Rows from block 2 of a small image classifier, named by matrix and row number. Rows with one number belong to one neuron. Each number is 500 + 40 x the weight over its row's rms, rounded and kept within 0 to 999. All counts start at 0. Numbers have three digits each.
After each neuron's rows are labels from the 100 images, of 14976, where the neuron reaches its highest value: "peak on" is the class under the peak. Only what is clearly more common there than usual is listed. The data: seven-segment displays showing three digits.
# fc1: MLP up (model.blocks.2.mlp.fc1.weight, 480x160), inputs 0-79
# fc2: MLP down (model.blocks.2.mlp.fc2.weight, 160x480, transposed), outputs 0-79

fc1.298:492550542497459535474441519492516546504527521482567515580506516468467555531496475508512520516392526503549461526498447560560499514569554628549495533497494511508462516514547467471464498504467506465458535499482509543517516519545492478568470588
fc2.298:519482464439583472450554526436505475503456481517400507440563460534504474477464550550553452423587512476466508455433522501467503499438463485532480479575527444510450524568474534510511474529523532509513524509505434488494469499499523518466592504
peak on: lit segment

fc1.368:418474465458514482553436508517506486488533442505520463471521464491457530465530488523543517535512477459529469549579571520461513570445503557508517481566440514551530480518456529503492496529501465506516551563548560516506501621527518516543474455
fc2.368:578490481499507567465504469484483559476494523543532499547489458557534469548495538535501468536413513526486524428503432481580554510521438489480458482484563443483465521465554473476548457484516486521493500523495547543519490462551445462491450516
peak on: lit segment

fc1.452:504452473498473586498510474470448426452525436475544553484569498537528408492464518551576495524449516505507492473487471532460476494478504539419508475493441446499452494470487523498440514521506548607505527541560543483499472483453512504447550488
fc2.452:474510501502524418502484498544528515502475541540437438470470490446455548468523477464464461412488502481497502525490471428539526457552502465531487532509601567523403516530481422512536555530467514367487482497422476508525507535513503440477411509
peak on: surround

fc1.167:527491581545450549508515566532520516539503563491432524493498524559524528479505513509494540537511450518587504520440507541543518478554455527546543436465570483559448525520525480500539473509513575593522550517502508514530551514504443450510501518
fc2.167:580545501544490466488444468466545596432490496442482509520471499510536530518485469436498543508505526522514461491491517614420467454449478500540538448514482484516540585466560455564503524467526512459444475473465457427545450466524528559472517532
peak on: surround

fc1.331:483476531502444477405477543545488491502458483484478496530541521587479488494435479598523463522476591486461450550490524492506532573444531433546496454497535440492523558473505503509491514471569472453455455452487499504488537503418462498441494504
fc2.331:550544534582560492502493506465506515489473494521473521461537535423522531490536531454457512433489416577530526445557497451452467429517549529521460481456471522445497504533495525400448576520529447518510501500478580580504471493488523484489546431
peak on: surround

fc1.255:446531468483458495486515517554547477471468477512487451511498592511507497535489557556430471498476529469489590567508505449534484574512517394491511469530483549491489485540478519457478507458563496546481515447526540483497439534468448522510520459
fc2.255:511489475456535475510503483440455543484534544412518532567486513478509493451539507519596512486463436523480429450474510513492504400467482523563547463478486446578560448488478502526503450539475531493516463569445455520554548484463488457491478519
peak on: lit segment

fc1.11:548503505583553479506537542415476526509462501492509506481475520549602496422488520498500539466497461495513513486453520447574510518529511509528526516557541496527481480515413487486466541593546474460450538492450501526495525580502506546517552446
fc2.11:476523525477527524517499446614594460542446581463510507487466459516465502517508486516484487502535514517499523504543508472451479467455509494476488527478494436386527508481570485469464471477522534472475517503500483484472498457524490465403541537
peak on: lit segment

fc1.169:467498460508460475530521482417515499468475504515554479507478511601531473533483424489487479502466552541540473481414471540487471451474502463518517537436536507472451495577439472515509504488520522517442567532491453433516557486504533502504462422
fc2.169:467558543567518493453490515579501489490464480556472495512535558437496476497515535497444454540582503524466508521491531460516476506551512546507503508580506540501539521503549506510465488461545473426518459447507527512516517558514457556560538543
peak on: lit segment

fc1.389:511479625503507487535496547567515502520514537471558536491408423488566516547560535471514499547558528566558535430544530501581430562452472483465495493458451448533492545467545408499529540518548511517450531452522544474498474523501560501510497463
fc2.389:459465469465502559444496537529530509446457527501557474490557503462475531513438449583519494471489523541453476563494430454426538510531444486472511534483506519521503533483519550505543496575466529499535477535485430511477507453443464538463460492
peak on: lit segment

fc1.459:392515459448492510518483473550500448487526482525511538577427516484462436469466474587459510501518485543453459516464475595463502501517567570490440486541529518469567528505507479562501426498516476479543520495511425459465485504508516518462505543
fc2.459:561480486532518517466515522511518516518488486440456469485512479496514471503513465432546514505463509448512503526519488414447535425480466470420540544440452514572397463465448500546468577516457499503491489472477534519545483429466509497509469437
peak on: surround

fc1.30:498389558521520517468537538476458463498524500497465531493572534504439523467497524552437458479505444472578478494455549465498486514458485525460489449471529530517493562544465452587475473500521507450500534499501528550531593498483487531444466550
fc2.30:550553431515479523505429549527520531567485472467509510462459540507567534469479482444538475506492506503488475463530524577468478557451500547491432480519490458556541503413464492467533565509528475490540562486463498494561478581438518477518506559
peak on: surround

fc1.394:523502526492544477442505532379528542439493508491467553539429502549446487501490522572361506529445501502485538497472499507583457510443555486469510479529469480485496578507501453504511530487512515474579470571468485543453496530476539504490552526
fc2.394:526557491515464498496481447515482471560501507471553519512476497517564540488553510474564479492545538463501392515503486552448534455528530437558449445458442460508531536440493491451427498492473465497406476402461504532428498385508543485500492449
peak on: surround

fc1.465:526567564512461483477456502506539470497510472436478481560467552471542463546515502522536438506535574566472429543465526496471522500453494477580563570523501500471514534475581532423512492494582494517486497524499474419584443514506516505488509536
fc2.465:495487504498424452497498532477509465513543561492486476448394429541491578543525439505560513516402541422437545460479529479482484487554474512525481454501487465471539483543507505537507501524485520522534524505492479559387556496496501521527488504
peak on: surround

fc1.241:468602489527511456491547494437504506531552454496467478419489543475544539460501557425497506458497549559436505455446577469480465526451479525502503541524483498497498493601521545461520421540550450548470523486476545528489490446489501459552512525
fc2.241:521444476467495556543459442586466495490477486521520499534568487525438483552474431626533439545490448491525516560533421517510532476506525468457450479501452492468464530473550527457543580479480526508504484535487498469489404478511483507521512522
peak on: lit segment

fc1.415:449454512477465431542520486509463554440446478481480579531464529524557458556563519518489584461468471456494509450505491496532557547527531504451561559412495497615537552556485510433506461473527510520523570504595522441481534502498511534468499523
fc2.415:534562449523459555466490544500494473591543546502512424559536383541441523479486512490501439571512496494565440498580528444495536455499573481494420386533470500434507538433559535506456530481445542484489483462503445509499466495523437477501514502
peak on: surround

fc1.140:550530530475483455471513475493476516484497442430532545470574465513464506468474531549456493519542546569510445512553461458487513562462558496505495530444467561551475578516543486505464526484519520476478521517510496515563527508459463439457482531
fc2.140:534531428491570521562518515455496474524498486551439471530529501482501500563502487517546482455484457446515531417467500503480552461542481539515459485552500470474543430496498540422550465507487520520544505498515476524466478558503546546537531477
peak on: surround

fc1.19:539550449517411477552560538425546511488466547531570550507513493504533443539550445521469550531542483542522521476480538455501403536390442470483571451491402427560509516469517495509456495516452539461514537543595490513541519497485562486538541551
fc2.19:480486535536572538477466541504478527489519523513505500489522514551535517477463517489567477536461456511501492533525531535533547543587507518516476530455550492440543397498415537514525522595431513479455498488493578525475422555521430516432435467
peak on: screen

fc1.357:530532476495502553555482520474512535548393505467622515441483520502414533530510473541489548422515522521526491480558479507538460534455529475561538486488560525519446483571465478482523439425395499539441499483511512506429533508495474411448524495
fc2.357:453473535565519466417474563455449516481601472516405460499496438572506453475539529450472492535484468534515458522471558544477513487475508505443489533533448521507539568487568536519451405453572511534443491478518477532490542518518454562577504442
peak on: screen

fc1.343:538485484561492428523516550492577486521436476532512492498554592500576553501532488474479473483474498488514434445518464495546555484429506472506490486436531497442494485494498463499561469481540480499475505513528452494498575496470584521495454461
fc2.343:446570532445454587470481582534462505541511503469448535498429421513511519554534468551495498579525530523556583486507432480478415448519456471545528538465514472479497480489487462503479473549432453519513526493483427544530462519530501529430568460
peak on: lit segment

fc1.277:482492544515517498554548565521527524481508517518466488487463476463484541497521519435485458381445544546593460465478508564490508510534463536485466461545527591485540473493541521486535412416505483507474494544501527515449556520563499455457586540
fc2.277:458487446483498494437483595484473416478465411469511505511493496485480461471453523534508565631489511476441480477518460505531493523468576506474476411485475449482479473445559523488426517543491465553525514409572476522513499515477539580563473542
peak on: surround

fc1.422:495509496474481516514485536480609510464527481524499479548507535516452510467449455519481537591497555459501569487484543520568468551486563482521596532491543461538506495527486530417486466479485464519418491508567479518533533548460511529473564477
fc2.422:516526477488452548556558486490445517521439502514481456435499510516507499520494472517463494419581531570482469540474490517466469503475506477511435461483486548573499567514484536516501520520472556543553513503483411471491517446513533494490552534
peak on: lit segment

fc1.249:538463473515475504508471529500599526533494528547557471497567410527448444490568483535483483456433496483452552504475474455544455509471490427450511464524510497521535563492478462474448562504529513494527491434550489492513466534554501491511484502
fc2.249:522502451442581532482495467469533553451486555485452533516412586498546490495477564499487514527562496577490484511479561511455539514475561513497495523611523441457481432549489572538504523466474456502482517435472480531470487490439547452473543588
peak on: screen

fc1.440:456500490456530529557470526478477475524556491469510441541491506528514504564548463591481495486544498479571519496427516544522570517470534491557514447510472482495531556455514547491521494445495536485488486510450525536542414474519480492523586484
fc2.440:463412558433527571510533510550535546590526511561541425495510471449458487547494469515506451499482503513499433517512466495555536470486460455516533499506484571510535483573468473569548515540513416491584513550536480452480487533484425500521532479
peak on: screen

fc1.92:531463546451480483496462500432538525519511478480476543505431460482506470554538564462480513388429468445475463557527439477547495487519577554476519488516475483470513465437550615504424575482495482491445406573476532527572526555483510448423477553
fc2.92:506489443513468509511538531525493429493504548487526407487502569455475511507490474485524517562528541521497457447430523469460468502471438478485492513541522563535406572539513457452602484552528439441530586466515480478540449534543516506524537469
peak on: surround